{
  "n_mels": 64,
  "input": "log_mel",
  "spec_augment": false,
  "conditioning": "none",
  "moe": "top_k",
  "moe_every": 2,
  "experts_per_token": 2,
  "patch_size": [32, 4],
  "positions": "rope",
  "lr": 0.0018,
  "beta1": 0.9,
  "precondition_frequency": 16,
  "steps": 7600,
  "final_lr_fraction": 0
}
Rows from expert 25 of block 3, named by matrix and row number. Rows with one number belong to one neuron. Each number is 128 + 24 x the weight over its row's rms, rounded and kept within 0 to 255. All counts start at 0. Numbers have three digits each. After the name is the row's rms in percent of the matrix's.
# up: expert up (model.blocks.3.mlp.up, 32x192x192), inputs 0-191
# down: expert down (model.blocks.3.mlp.down, 32x192x192, transposed), outputs 0-191
up.48 095:132115142188114130129157138105085108104152110147160128099156113122139138120131170139147117151085159175086101111112114140129115138149089138099138166146119157128135167168159133134112102162128171149046126124128103125138133122107154151153130148102130151140133108149116131121128118135160133120132127153170085145145137169118157138085132104104146102117131108145126113097138129121144139181106103129116107156122105198131088135113136100113102154103107127140098127101174137119178116105128154067104128108089133166105112168114112117133077111131137127119086097118127124116160156109110136149
down.48 096:078091122122155125117143163128119125136116132133095132139134126142090155158132123124113115126116128185127151166119168118113049079146117122151137122115148151129108111100145096169116118146105134111135088093110126108102115158135111152091112145125159172123168151140126121162125132135131130135161129122122114137108118169132148153112198083109088127108114146112075104122136155137094092163129120133108128106171089079140145130103163117135096184086097150126117130116125121108141101123161143116084108140165163174141146146129126131158134160079135121088112107143093133126113127131129142157
up.49 108:101121138104122165122074126117125145127161146101129100088098148151158182099071110155142161104119127086133140112118090133123144129177158153100144112102128144147132135115119139152119126150078143155088128128116100113073162147120100150146142110121086136094116136091072143137139144096114101150134130133125168102166084136109149130154121130118141130137114099136127121143121157135122143141154102101162114127169118095145109139102170137102137155165140097106115135140137096119096146106151121125143092077098135134163103120123128165143134126154139116196112154161128155136122147073162154146
down.49 097:181142127155116126069161125117084122114131114156133101113084139129109101153131096114130176125109125101154124115105114119105115166097126139113113076167161142152139122150127120178165121146127105148146114148144124101102141114136110125124117146110157087172104174105121099151142135132145115162157107126113106091119125125116067095114100109113117133135107091128131142165139123089178150141163108156093126116126115131102153133128116096175081105119131138133133202190146133102126143150161156129134130098158165146092104093135103121152125118135104120118087144095113112133127124163142130104
up.50 099:142136084131113187119141143104150125129100175122122159142132105165127145095138118142139119144144143140098138129129185132128176093176146130139097081179138171150131124153112135132143114095143116124134136127142112162098156110100065131137093118109177065168141095118128139121108144141114118119134114163103108136149160085122090082130107171129163150090126145120143116173168124128127164126117126100114106158174130151104107110161138134154146113149108100154130149162110105180138132131101122149111123106158134091120150093115166133140145132146127133102147152148133109119156095115106161128
down.50 093:156129079111149104114129117081150129105105162151147108159128143142151151083145117134082156089167111120139143171127175118122145077160121108141141113132177114121165126170111119139147173128152147120127123122159132095190115106153137112144106147121163117143142126099107117153135089096153115162138090169114114082147106110114126142132184122117147116152155114142143107118109093146122144128105139133128146122152151095161083088121121093148141112115139121138109135138109147133141103132122100170142133088113175132148189117093129135125151106162176125161146125124111152117096155160136125088
up.51 092:117148160144157156135125102151140174124150137141164146081099108129136120148120130149098096133110173086152137139100153133088102114138138127134132083122146104117147142147112074123090143124118118132121111159108114152139162112120157088155118159122099116114080134112113133165180087120078064139099130164125156163144133158118167107107146131132164167128184157099125108095115133109157130117131154097104151134117147113143107149135185145128118140112106169135126142111120145115099133139136160157109151104144130115121116091123167124146138099112115110121099144148103088079132182104137122094
down.51 095:159159123137139120146141162149138171125135100096132114120110112125122142144135161133133121148118134143128170129093125072103138158139098133152135127120090099173110171103148163129096147101075085132143139125154116132122151119086107121137141047080142149152136185120146105119090101128124138143135139122100113179127143183157129107180089085132151168133123128164095100119126148131137173105162116116132120114162133120115154145133106128149099146178128171101130120144123115114119117107159119121129178153121120130117132139121123135080118135123155149179124111126107137083159127136158096132
up.52 103:117152173097124121086113148134119131131130096127157152099133129128107140134083176135119130099154146099104100099090139155082149166147165107144127088153134136110145122123121075129117128166106136108144134141098136113069150106094138088118120141121095108112142122146092137134132115114127135111129091181145137094106115128104123132126121178164118126134137093114158144118140144171124105138089113125143108113094140128121151163142115104136165128095141133122121157118127156124216112153157167121120125143069148140156116097152153140130123146082150181123136151173066124108123146146134140151
down.52 092:117123132118100094100109132122083132128111133131093137118163130080131162138113160129153127093138135134144116086123097133086132112106178139141157165146197130131124121120134123152120154143154125163145133086127090153110080147136154124092111113145098132136119134132136119082121112109140124115139137112126154082094121143119129145128128138108143129115148113071121128123179111121154119197111175119128126126135129129088131132152112173134150133149136126091143117121151098139135065166127109121119143157097164108146088145095127114156129094067121142104095153141131064103158127186093136132
up.53 104:111110108120082146140105114115148123106086140120094122114110161108122105115160095144135112158165130133168127152116123093132183110119107117096105114133102108149105119139115176129148156115132088118101127119107154175131123142151110092120128094144158127140136152112082098151124107136125129107131178117118110162147173146094108163114085145156179141131169180142134122132187130120132132105148116136191146087107132091152114174110119115137149094114149145107164112139151107150161136128122145092180104116143170113111145145138116078155101138116074118155124140153130118116133099134129119098
down.53 093:131151095119121151125136139167158154135172157123147124092127123109119149102188100077109118107118117149097130150124117157114144113087121107129122144162154099112080169144088115119139128151130154127157115107124147101126134095125123122121123127115164110113116159116130123167091150111161100146122147104119143125108118177142162060141144120140098118144098167145132119128110131117105196185125153115104109133133123091119133123125101122132155147184110102102057112097155120111126097113124094112118142117097128149178105125128134183164143102113137138088140155126153128108104115150097116088
up.54 097:134109132090125158183118149126144117117142145165126137087123094084104121107145153145145177109158135060126180144099103112113139132128130120150132148131090175169123105130164133109152156126176084114121112136123112128117114107137152143115122118109120138119084178104111143181145124167135092124094144136093066134145103171140142133167125137132117137152128145088122084178163153150120130100147103105129125103093118125139116117171124129115152134142119135139099138119128116144126116097166138104129090147151116137168161144126135157060127150138116083139149155128105090139135120123137110089
down.54 100:080101110144125150130105137145121187164146131151133113101106124080130140114149137120144119119130104110098165105130113123139142165100155136155102129142145139152180098140092136071141146096128153144118109155162107091142142119120133148101155176127160148099151152139141138113169156104135088137120109103104117128151114155156143124186147079107125141104148134142111115133108138146085106067114083149166116102152135153106129149148113102139175149134136176134144118101122093104123111153123118146115116134146170146082137154169068150133093084106150121113124124112107118138107123132126098095
up.55 101:096142145158158169126115125130216108113131098147143116156139107115134124130168083060130128121114124108090135100142116132127167160133162071139157133116115121131153126141120114178145143121111109127145139152110124169124130116112104095090127108108090137127110140182126137142130102102183126169166125140133134101143079108137109150131165132124115128175147121101119151148136159107125097101139097121204095128115148147122116163133086155159107090145136118145145113135083153127143115113156184104123086143106149149133128110118118136124144136130103163155146131139118128108112144124137110093
down.55 103:126117111140138135129134154158126094127178150158128083160099163132100133118110151161103161136066109176117174128144096102133123132135151154101118170108136111120095088158122124133143161144140093091146119126146095143133102159110089140131095146137141125104133121131132134101141098119146162126146121153128135166113138112110098136175127145145133104113145106129141092137103152104107139149117129163155158156127171137080103121116153109175151125123114118158162128133075170054087133104110139172096123140125130135171125156127120138128127169154120122127101166148120138108057134128103113152
up.56 103:181143108158109145143142146110128132121161132128123149105153176147174090139100139099154112091074085089158140132145131123106222114121112076116143067122134127145115113112108120107111128124148139098143169151126113147120108136122142120161158090140106112127162128110125118133118123153084135128134139147150123168065116134116091141157139129157144094140149115114115168099142133161142119105149125095081071172141096144150132119138118128145168098121112135119161115183149092101140146122131137146144104143131121115127125119138127127124104122090101128119179152152153142100113115164139119121
down.56 098:166142124126153130120123131161146099141145103159158112159172150120113111141154106129137150109109112173152133141121159175110126121143107127134151148102153075128146114138098133112154174119155085070111144150162127109135155145106149122137117138100154154148116119105119114120118098160117137088101154150126126100131116149205144129134151176099110144147108171102133081136108123137151130143128159140143124127111141161128118129084146117129128140096153142113103084105109121062101157134150148129126165150135143094185083098162125126150134132157170151150105101169109094108130092148113141104
up.57 097:078129131168132123107076143142115121110083125115151168139131125082148139090087075135140133088128130098126105104081094125124173161131089149118111146146109095165114089166099125130109124112105120113169147123142131116145126117119139153170115107125116131125146121130118101094119070106144111157149167118164149155158179134156127108149108121126126127097140108152127143093124137119132149120124087086141094144153148143077142142145099174123103149094160126125154106116082147130100151095092152129136145169149129137168113148087131098128130147099137108127135139151088138099157165108117113120
down.57 099:074160113110106127094154153142116158148114101119126126150121134094093123091101125128125169084140084121173161117151096115165120116151167111121140124129132130157180102156133140174126095145109082112093112147147153117131102093140162108129136117095137123134104108117163153114107169119130133141144111090132168123118116165122131136070119139128139078123149118104143143138080137092103167151143121159194126152102136075119126125140148121140094126140141145082163141115139088104125146104161136123107167120147126134112117175092084078137116143148115146139135131114153163147107124113134140140
up.58 097:156169154145148102123136121123110113162140148104131110129114150153106100170178117110159157131127127153126144120141156096139126107128146161111184108105131137125112122112114091145128098157144114148097110161099157160147099120107102184137125130129138110163137104109107104108131104128100185128156127143104143107137137118107104106086182105168154134127130159167136102137107172157136135086073113104080163111154149127130164162147140112128140121151145097110112108117138112095156137123178146192125123124172098151136143109108147101097093143133126133122109160128162135145095152163163144117
down.58 110:121135119139123137129164109131142127125140115136169160150136116097143120146136143127149132109150081123109117106155133091104080129123154119137136113152144119135122111137119104132149172162129117091119147112083080173124106100105125122106117134101130124085063121088149082132129131103082160126156178122123127104119118100144168128099124148117135111095071120149131174169148137090138110143156134118137113127119145136110102104162145156192179117113101140126098128139090121162143165134138138193126144109180119157099134086140175085109152139112140119119116097133096100098126148105118142138
up.59 100:087142139137163144101112155181146138118109132164166140147134089128149123130144135127145150072139076096114144142168103109105136150080132133163103130109143105108089114098122149090165158137113125117123135134127108106112125078151118154133105122148117124168166092136118146134098146126127101114124100125089142159138184146116130119138093125094128142145098106136121169096127139155136131142109122129149109147097131141125146142101124092126140152137127134206136098136118127148135086113103130118148113152118159173117126093113144138126079185162128137160140172148094141179149150107078161109
down.59 087:155138144096141150118074107120106156104108148162109140139076147134123140137152107157089114118138142098157147106126102200147145111150128104130132090131156114114098133074141122134135127100115131145190141130124150115139126127144119150108159135107145107148153164172142097103110080109073184099145096119126163128150094115147122134136171121116125112146119110122055140123150153109151135190148124107161120158130123146092118084111119163107110104163113176143135105149159145154128127134099142107141137161111142124073142124120121124100141124101123120130145133126156101097097142091142124118
up.60 104:136147133167135112134128151122106139166127067116105136137148124107111099139134111149118158161097096129158150150094153114128107133118121155100138085144129130168127121103125153152149158170121130128104092131120150138136129129108166141114090121132148126105125143122105131147171132101125083117131111126124120081114182130101125111112132078182124124121143129134109126181153126100077119136111108106105122113114199093121157164147113100117148166098122124135087096129098071080128108103169094121142087136117142093090149128112113141118134110130172110161160099112135121150065127112119143160
down.60 108:146137098135118181151141104124144121157147134124113144133139114143169163069125089117092123134124170157144109132171133096129140135099118138134073124144142151108163115115103127141145154195123141102116155132110130182125128158161156169096108146131135127140154153068142141155095172164139125133115094152159115129161164176122152122135120119112141148137135157161121122121163143141139157139110145124137127142127139114134096171149094124134151088099132083105115181158098112116123111137134107108154147208138151116112128093101141095139139129150107113154132152091094146103142145130095138143
up.61 108:151107145091124114109147148165146115122133138141151181147099109096095128070112092096124160175115114077145186109162111151116142124135136155111118091148165093122150146116135154165132108118123127109097089163141100143122127091100136152110162188127148164127111132139125158096122108092099113097139111080143095121151121148113165160110154124178170161133115137131105109125099136161077171128122103128150126115131136128095116124104118108152107169135131160134117104175142098119132136105162120125160116118109125136115147129126140101127149077104106096098156094109133140151110138127125123159
down.61 096:141138061141106120112094126196130116104106145136108150144137204105147110075107118132149146131124162157129108131140139143167126122123120140132123126117116126148129119104115093119158117106119128090118119155125160108134140133123130109089164113142153148154145109132129129154136134119147058150159160172122147139138129119165112148113145109125126086117124107091121157157149139162158149137094155155121118094164102100123099095212140124134172116121140130108174140123139188099132132130136113111096139138091106160081137137143183092130107117115096143146109110119098147161118115117137146129
up.62 099:114127131129188138124084148160161079145147132113152142135150174136070104125117108142152132116124119145145170107085121122141092111128158129122142130130115113132175110155141109114092133124149170117103136141101114102125122134123122127141138117168171110133134195088148147101099151111134125130134098073156108163155151134139135163134103161125124141126111173075119154177093107102130102096144109126097123130104109125131118156151168111127137127150145127113144123126126141132149127126156133151149128099097150114136152106165131100155175155133153134052092137120137116091158125103089146074
down.62 100:129160088129129142120130145164134159127186107129117098148134153125143105097144100160104139141130123122095084103140138112137102150126108107125145152130102106055141149105132104151111159128168104127138122136162114126120156128122166118091122187143118097158137091148131080122154151069103135145150109142160161117107119098125108156079147117093115119086082129126152148102159133131134125155138145126119130125114110125140115135135081108136122130103099115126163127138082144199104118112132119139113103175158109107125153074150121178142129123127132176131138055132142123136139143122106105134
up.63 094:118152141100141107130133111181187152161149100099118128130123148145133100167072148170111117133104165108108132131121118139079163144152129131129085170145103134070099102142134116191131162111099145126117137084057141125139107120151119118110119095119141096110113175112133131115129142119096145116139095177097138078129111108105145142143115131159132120162128125169144093119155132100114141114135092116156098121133129133106112146147134129172081137121149129171155112102117093111143126149136113152086154126124132157129134144122161091118129129131158105160102145094135121154139132104073104135
down.63 096:160149066146143155134102137121139157124122175169124123131100083145099131160123121133154133123117168123092117141134096158174139143116123164151135182141111138128091147113137123155154145108119156126105101152092140109061134122117145125143122123160103134130166104088136142162136077116131133130136109159134126136090140091136154115084135089092160137070119114148101135129135172093084121126117130127106176119168144114137164107115138158066123133129192130129129121083113100113091102130145105147124141131114118176126122098109100111147115172130122155141139145162118114124116122098129123129
up.64 098:145105116145101093088115076126128125149108116183188146143159101145117162129121145117137117148113109126121137154145131117118103111140120106116133114098108118117169131130125085117106144085099145107127144138131121102132102133161147167102080121124173107178120121102119078101102145087139111113141079123101132116128137127125122128150109142187122136149130119088159147139098098129103110140102136155136137114139122091128182170126147193120129138164130135136118129184078117114113151167134129064132151144144158067134132123126101131149132108107124112172147151152095115172125106144112135149
down.64 104:132147084191157130111126078119165142138084126155127133129161107155157143104167141138093157166131075117144145111185148144119079145105153113161136109121160098114138133124121139106086164106109115152146091092116134121151143155111131104074185131130069116170141130096120088141105136111149105142105145160152115144135124096088104111144154142129110116125125116116126147113151117157147116124114097135106109105113147151144150099124152134099152098102111152170107165108112089109175101119127115108142127134136146168127113129111114120122077140084104096132164095150131146129141136127126145119
up.65 099:160105089160098149133135136092121148136187142141093131130132161101132139143144139105156174105080105163076078118126129086126117082154144172122110164122128148121125125135134117079113078114136116117088093142182127135138133091117136146132112158100126136119119114138100107106108120132161129128120098131140115135134111110124098103158120139121115143155114152123123121083127135098107150119107127129098104161159145119103159185137108109144151130123143057146098140147105164138118115129137085100140117142178117095142125112095118164093117113089136172188132108155097132093127130118120108151
down.65 092:155125143115099131119112139142149129104149126136122102096095116108144135124107130098102134166170136117117109113107150116167127110140185140131100121093095114126161128132139152146096110133116149117162143120107151163104102109113158131081153055107141112123084125168155159116133069157128117160110105152158148123116181149162133067082128124114135137149125128110129102126142115104162131133101152139124147153143113128117069146094117120135148162124163132158090153109126154141122117116151111123109160123147122121110168080104105155143108139134104111120112171147144139093101155161088192102
up.66 105:134131110098113075120111108111089140104120138116110102145136183096128126129145090107120139131117102092150175137115135167096128110109121083084147110091131146131149141113130117134117080151086124158138147094142136133128149126134126142084124133083124100164119130079130147100151114114114123182110163112123151164147112138099129169117074154146139130120120137100121131126123175102156086148084174148120110082132111169141136162116145132098125118163097112099107118132092089106140140120133137119129112142129158158141097108117138120126149154140108111080162096158098134083127131081088119167
down.66 090:114124069143107139123153060120155145118107144126085152070118134154111129141127129125105137110099105143146149105090097172148124151095106106147141126107153131106117144110179092149094114100145110130109146122163057127136151100153145114136109090155135141096146146118098188098087144094144115147126141120130134152106131138131096116139118116104106138166128132106188113125127147086151096104092156149069119126148134142161142145103131139140104118136143152099115072126134118119148124082133154131168140145134116132135143108113150073107114148104129120110129113114114107082099165114108126148
up.67 096:144163127136171124131143134144126112127123143150134143145160092124132134160154121098124146145160115142135157143115084123145077130127089131182139098123134139149155124098117106155108145108113115134182113124151117115149169096149132113099131153149109129114150122096105108120115134106130092096074183129155121115157119086113127108116060126097144136153160105111113145074134119128146112110132095131122095164144163142140092117101182101094168117174130124158140144099135129093120121090081160134140112133147118162126113190129136163089146089131127146098105108111105109136135105180144115137
down.67 100:175139111172095110123144157107132114135145114165084080128102120077171134123110078102106145117115112139127154133143093156157113121146138129156124102165077152084097170132134120121103135132139141180085099119101080107163174128114127104100117117115153142127149132127098139106131137167152155121118070120110145146132106104110138126138112167086120129123104163121121146101095148113139098089144091109114128110126144158124100141159130156129087157134122136129155150092160099150116105142106121130118166084103096113121164110114107098126146127130179127163127133101121152121156130095118164115
up.68 092:151119124141114111130110119166158102108135097102113148161162108140132087130130136114155109161147121137174145098106092106159144126160073152120150119121122146107133100118121146120140169164154137150125148121133127129170097140147113118129117101130099108121149164148128103103064133133139125087090136108186148109116117114137105101114136126152083111065135109123168119099116128094141136108138080182144132076104158122128126127102144166118138132136124175167105116134147149109158141125171125151114104114131083108121131097108106143112076112150139115189082142139139170130141145158164125144
down.68 100:143154155142107151172120132140099091117175088173152119165110118152131117135131126121095124132134137120174118172118113122102124101127141122141104103128167113165111094160135129163119103105150114148068121085143136101161135114090123172123132160124120145117144143121148133080133129121091152129165106079106081129123141097108148128107119119073112115106138157146121081140120148114119120105125122117065152158150153145091113066077148101148120109125129133126139136109116138115120122136147118146127146107119167096114119090101099099100129142181149132165151157138113128128142142126192165142
up.69 100:141107166137127131156161145142131130149131132129082139188110129108152113128135129106118144095101127144109087148125151152168167087127145087116128107139114140137122090121063111140153085179121154119150123091127108126114107164098160110124082140062109136126165137137139099160107104141139144113122146119163148146119127080139120164136116153154093150137120117137162180146129126129077108154106123154134161142067115142108154108132120102111146092130135141102109157136139157146111164102112139107091115116122104156137113091096146114135140166172153128112103137137118161093109156091123168119
down.69 105:134067122196180141139108144155130169176125171129125095132170123139095136133109159115135093110137111128126137161156101158118123155155129121133099093103116144182113126139113111095145130151116133120096106158123090149176145169150148124147077144175099120122161169095118114176094156124176125125169151116127090090124163143140114137157127148141124102138096129149142082127122132107156112118133104121119140144118075160101128126130110128104156129115124143143154105132124121158171127108135124122113115116121100160153146106195154117099110161112115105115110118165118117106114137146110116115
up.70 104:082132166118107079111127095112120133119094111094134119136118162120137170160128133146108111116114115125127132139110111112104164140143103117092142116118105117085143115123147130151114188134149140133146146134127171094121154119090098120157094151124130146146171111084094150109171140119157080174126168076153171164159097130114155131148134129121151092126121129151115106089115106166147124129138136117095135140133125116119130128149123165169138099128110111164063156124117050077122104086099152106151134122111095135120135111133142172150102098128099097106131098124121144145108124136124127111
down.70 099:154155137132121098119110102123093113099085135104106113164144154154133130145109160116085138132127154147154120143128121133155173141105155144150107136119141090113148132119120118133137123126137171164135121158102152131130180128109136135153108146115120149100109128143114148151166110080128108108188077099095101099163150149138120110103120143119111099155146106135063097146130144151129153134154118130155119124159159134109144181153148138103120153154164073156099076150151153112136117118142153140156134145060142114140118117132087155146108122167101128177135155141148111085095131113136166101
up.71 102:128104111145151135155089118145132165150144124114130130162143139110107088135114071110168127115092119112090080132129110126127110131131129104126154151131094091111092128110125115135094157078149073130132165086072148132173164160117124139104152139083108132121125094113102155148104145100146086073130121147194133119132119104124141120082105118129143142099118161152158147120160122091127120124168132117125133121129180138138133132136101135149122115135085105069159116129124141130150127110145105142131090146158119122170124165153172130131143122126104132119182156091142142110151114143160122100
down.71 106:088143168184146148160109128133113151147093110107129140131100083110086166115108124087105156095173181120166145129098094166111146143138112107118133106111116101148135064142113136139122115133146134133133120148100111138100164110107119105174130132136171148113136129111054124120112154130133147121085147100164157109129121105123123176073107097124127150174103115159110138148142082158130129146135109119131139137148112106155148092134106139115120129111108138102096108126083121115144133153154106140069176121132116150143136135135119108122109140110178102175149119130135123136134128132133142182
up.72 108:147162149145156134172125140106107170180086150139108127114173133146162083133148144171156116130145173126130087153104127140127104159125164141126136129144154158134171123152109158159125131079130163110115167117129171130174072145080166095115120087124173110081140161115137157091108146149104113147141119161113148147170112148165104111144120150132115171161148140124119122162123122128139122142139145145144147146088158150103149159136114132122080089150115163146129136111099089151128118160129087104112154106137136135118142120127151135132117117133132145111132148101108131128109124143176110088
down.72 100:145136089138119112087138110109115120114176159120128079203143136124075083172155138121133105110108088153119149186130175135131127133118159138099156116122088127134148156125172120135158068141140120103144119159118122096137101135180123145093131098118107125091144141108091123159098145123125125115144159109160129165160120109135143151126122121134160176175103144136100101115099137150135102103153122112141133137144131141183164144131116126159131150147117110164143137148090150141117119139095117114174140169091131092110118138141165159148124141124136129144078157116133146114153140143116112121
up.73 101:148153109114133104134174135127099148142115158120107118154108135097111142122118106131127143138096120131096126077138128130107157141151125098179136099070155127141127140112122143109136110164098135090170125177127128197125095130114105138125143092140073116124150115114136164132166153106075150116116132135122131129161108151108129147097088112115089129107108144084164127170151112083107124118135113150102117090209146160135171135147160168145139126142124087121116133179131095119090119125141108134092129105153104103130140131135115110157159120110120100174128103099121104116149162110137137131
down.73 103:157140140145114155143132083129119079108107120118100170123138108111141104146148121118116092142132108118124111120144116160132129110089071141141095122147133123126122136126147110113162103122176094133096133151090174098134118126124105095101099125134104091138147165114158083109195136124088122080135156106096137129157132130098114131139168127142126164150115124105145147096137123138151138140126124116120173112127147103157117152082159170092187134139116123113115103081126149129134080065111127140176128137146152192122150102133132143145128115141166122131090128126157119121136156132120152072
up.74 104:107122129129094145123152103099106101125107117141188128097130118119124107134107159150148116115078127102165117092162093132136125056160152094157154158134122110118109163169160141135161130116118092146113139131090124154128172147114169114133123142136077119134104107159110120104081126142124132102147134122115198140139118125165109079109112131129123125136147126139122142075148161156065138166128158110170121149150133169116152137152140081112143169148120097139118123146112127125109129119150130150125099123114097129103143100153124170108106149150138086115116141088096104087107115133137148147
down.74 101:156138093122086128131129099128146118079142115150133114103097134101100132094120101124099136105132105099155105144177168149093162089156129115117110136095100118132150158123109107109104139120148129120121123117129098129108135169140157114146088140143152167130110169109111160113161102130143121129071111096129143101097123111157153140109184099123135115161119163121134087090135130133131089140140125115102077114089132149107120155200116123123086098116114133072120157094171126124104096156104117093125163129144118139125149138142146072116118147101129170140115137153131127128153144130128192116
up.75 104:139151135116126162092110116103137150129157120117162085131173151120154155099089114127124157134151101120124114114113163119113103151113091116118123101126141132163129129139161134103150111138114136140156118116118158111125131150136148140098104099100119116197165151128132137141148105176124118154138152119130108103166117154152144194124127079093123126126136135194105124119136133104120081140063107139110147134126111114153090131113074094152171117096134120141091141100102092117119121139148147148109132137186142109174117111061111117132096125166102136084128124161101116102107105148119125106
down.75 092:091174068179130144165107154160169128139103120147127158126118121153130152136094124134137140157130143127143106102142127086114080136091122135118114119157134105136141100124111128131148092155112114092162115111143114127143098118151168137136116125110178065199144130116142124141170133118165163131108129127132160074117151091120106122127111131091119130106131097116156146108137126162141070095093091132086094151089128155139125105150132152113136148143093117144121120112135103121137138161109085131133105142133161123095148105090130137122153123159130143081159127119075171131155149112126137143
up.76 107:122111109115171126159122139121158160111154144123139098152134119111101092136152158112143119128107119121133101152139105094125107139109146115120147104119152145142152129096170107105096159120099137089111090138121122132129109167135104079155143111099137123154125072122122185143141158117121120111140098153062087143195161070109180172111121118138112113126120164114146135129161114144175122131146119130141129093189170094129138118104162081128085112137145150110148157155140141105131144122102109147133132126101167123100146159123145125128136130175091120108117129126109160127184124136154133117
down.76 099:168169125104114088143112142148130098121097113148107124132177163152123129136132133133130091182149141141108112148154098069131101134163148143126136118138089138143122153142156127147180120078102120101107130120137149171125083167124131154123171069149093121074161104141120163114124114156099134152123098184112150105134128106110117110107146187131130168110108156116129119111151134087120136123152143151161153087154132082153177095158144150119088124138164122116160102114121123126135141110135094139160117142138101109141126154145150126125100110146132144132098120132148102109081121152112119119
up.77 102:108160132118137152140105141100125171098098111158117101149128131163128137115111143155111128166089074128166113152140167146105156157111154123160172136131149161139152154115135105115101130112147153139129142120111110097139133202162143138132119093117182140136129148156114115128111146101086124135108159126176127116143090131121104140117095138110132118158135169130142089163132156147164112104157116161149124156193129097165083152146147113118169151128123084124142142132129100158146113131115105074089095133164097090117118136108090128105130115115163117106135144084116123164139137124136122159
down.77 091:134097111149119128150110140108153130156156112129134122138136159152130144150105135160163127114147141140115143144141145103141103094131107180129129151130109101094129160161121109104164090133109147139125123134066127149132167100101069140146122155105158145112106148098109095099085205123140135144102158071153143051142133142123135153117114138146089150134149138121115116123156081142163118113106149093113088139094145170141123134142132153118128139165145137101164089101113101149130089145120123137095139078154103181114132155133107116178148124101132126132112101120129122131165137118147135101
up.78 090:161126181123127096102140130154121135123154108142117144160091082148099142076145165105100145106138131118111101146133141116139150124105094127147112133114119111110142152150119101165097087190118173121122076140109114160136109113127109134147144159100148141149136121125133142098139186127103122126137136154121123131171079152109153148094108089165144151128173112084106118149130132141131160162140119146160123093093118147071123130177138149104138111122106104132140141089119113139092146132159112125126146150148158139163119129128177118101112139097104104118110113080103169113117106079094099142
down.78 100:134136162135137094169097100145125114119107118139167114140158133137132151150113118149126087123136140133098122139140188119138079123074140119128162113132128159175129117149127140114148108149129095162140157117155118091113108128083142194140124151110153148090114110133184114154139136140129141121078163131170131128110142135125111088191133122149111146118129121126166093141143149149094105124138120146137128119102174120112134141162122071130133101152116120111177114126154136118152113128160158111146187133134186090162115128139108125154109130116136158104107123081161087128153088092121121117
up.79 102:161162139125127134128183112146142099120120156161119040104166117171140181138125154105138127165117083118126149134124084102138099115121109092151117117115073139115125131142124173092129095126123129132095101179107138142092115124155147173135105173145095116156132118148181107133120117126120142149154123130130121149128106090126135149127132145175107117161144144152175115124152078149116157099108089129127098109132135124118149144128169154129135097117121127150158128146122153191097130126135119123131149126168105102147087117108136143148096147113124106114115119104153130155139144140156072147
down.79 102:115121112109116105159135195141096156091117133102123143127094111172144101122120179144117121149093120127124111119143126123100165158112104140166150114130169128128146145086147113107146096136144161106101105158154105156133137157152134094143155086135156129133136076144134131152122100128119119159164136190133120119119153152172106108126141151120133159074117108163086124089112125133132144116165142145121095112102113115109077156100123122157134111099148111105119139112081087124137158102147124149131087111112149121163095106132112140116125159149119152076139118201128133140128145153104141085
up.80 099:116105145130083105139156098123102107118139122135115167156138145137155127127131106129112176121159139125087151154114108130131130145135143145098130111112128143093098142125122123110168122145147100119087084131130148126189136114099089091090166123108117102133154135101135125123112138177103126127142137166153149206155138091187094148159092118147143135118134137144104143126141148138095175110147176126129135125111131170095113119088100087107069134088124125106131152123155141101113079157113131126136100108102106132096142150162112133089151168103136144101145137119138142083134145140129084119
down.80 106:105133120189091103083076098117136115123137171129138128106102129108128129128147133169136129110107117098139089150112135087116130120179135106106141128093147130125105101142103097067176109103147106092123081132112103085135109141149161104137171119101138110142115139141150122148154165108121147122100095099123145141100125121133108104070106150166081124133101134129108134090139121129099129167154141088138135107111107102097108123181108113152115109066120154126094139137148106123176098134082124136118107184106147134109140110120133112136127118134113162151109144146103142159139107143094117118
up.81 101:148147151167130161135147138131125131115101115131136135146107149092118118120155159133138108142163101090159161103102114149131143149141114144132108116111138095139145180111129092100126142134097142128130114109170108161116167124103112119150156170137126149169110112103093126124109143144124103157120155105105153128127165112144126175153123158123133133115139116136109154100109144198144124107123142137125109117164135118102153119081108166088129128129068115137125097060092126137081188109183141170110139136129129122077087142107119130128132117114127137125122134168093164135112094162109060131
down.81 105:099077091127144123107167094125133130121127104150115111149113103101101160084142157128174184144083180145120154148099093160123095102138138134122126171131123154128120112114096136107092177089184141136142143103135112138124105150146188155137142146137140133092159133132157134148142148154127122104141087123113126160095168093122113126163120155108125155122113147138107083095123104123168155112096142132183101159115112148133131119119146092136150142127133125132124132171161098112117119133168152120151116146155126115136108091140113149116108095178177143126113140137132118107143123095152179125
up.82 096:064130085144160120127172160148132136136153123166139128097116121123173042102150116145157134094143086134124135148127160128149124145141143125076129123148097114142167098138121129105175118127126113148129152099124128141178137088171139158152130107128146161145121126137125130090131119094124195129191140099098109119124122130132122103140120147154177147129114120141107120124106140147091116128152125130136121112130121133110116156131085109145140099155167138110092175120128126122113116147111090110092120107131134111118133131093125082092090115101097161129135091120182157134118135075117134158
down.82 101:149107140155128100118137171127139084180146110191129143160132134152114152109153108134139140162085113176183103101118140135094134132170101133134085108104154093114165122095136132079139123133117118139156140166146148148098137106135116116124122104114105150115117105091129125120125159126170116112173126156139148154100157157135140142093121167124131069165172125120102112115104140133140142148094101146185106123126123123156170118130132126160156107134154099131111138122099162172089151096115158119144157177157166135167123108119140131117110130152160127130125087163120139154130127136161126139
up.83 098:114099105126113123117139143116140160137086114117115157092143111155167111122127135165147110167112145151155150150120162104082114122073152146109095107137167138132117102130133135144109130154110123106167120095098131129134129129191101129144165116115168153104114169166161112137177172120125125073110088145112118132129175133139127140162087139150123151149090108092092120103136127128164119112098124130117152126157115121099092128122099151129191110111162142101117092140148139123119117119107181128141092116137139094086115123132155134150142133136153151127127147126160132094158064153170157130
down.83 093:165122052129123118079137162140070124150109143118129105135118115114108153104182106118094157138119125128114122129154146100108094143095164153152119124141119171119169094144123094114126136131142121119101089130163068107142139125152167116164117117143159112139139104117123126087139123118119144105144134149132110149146137115164104092131114092114071085127098102132143109103129151148143127109107129139149113123074140087147112105121161100154069141070124121144153132113111136095156137130147134103120148128142098144170135122158167113128112176145123148124146149169127132133151148111161118183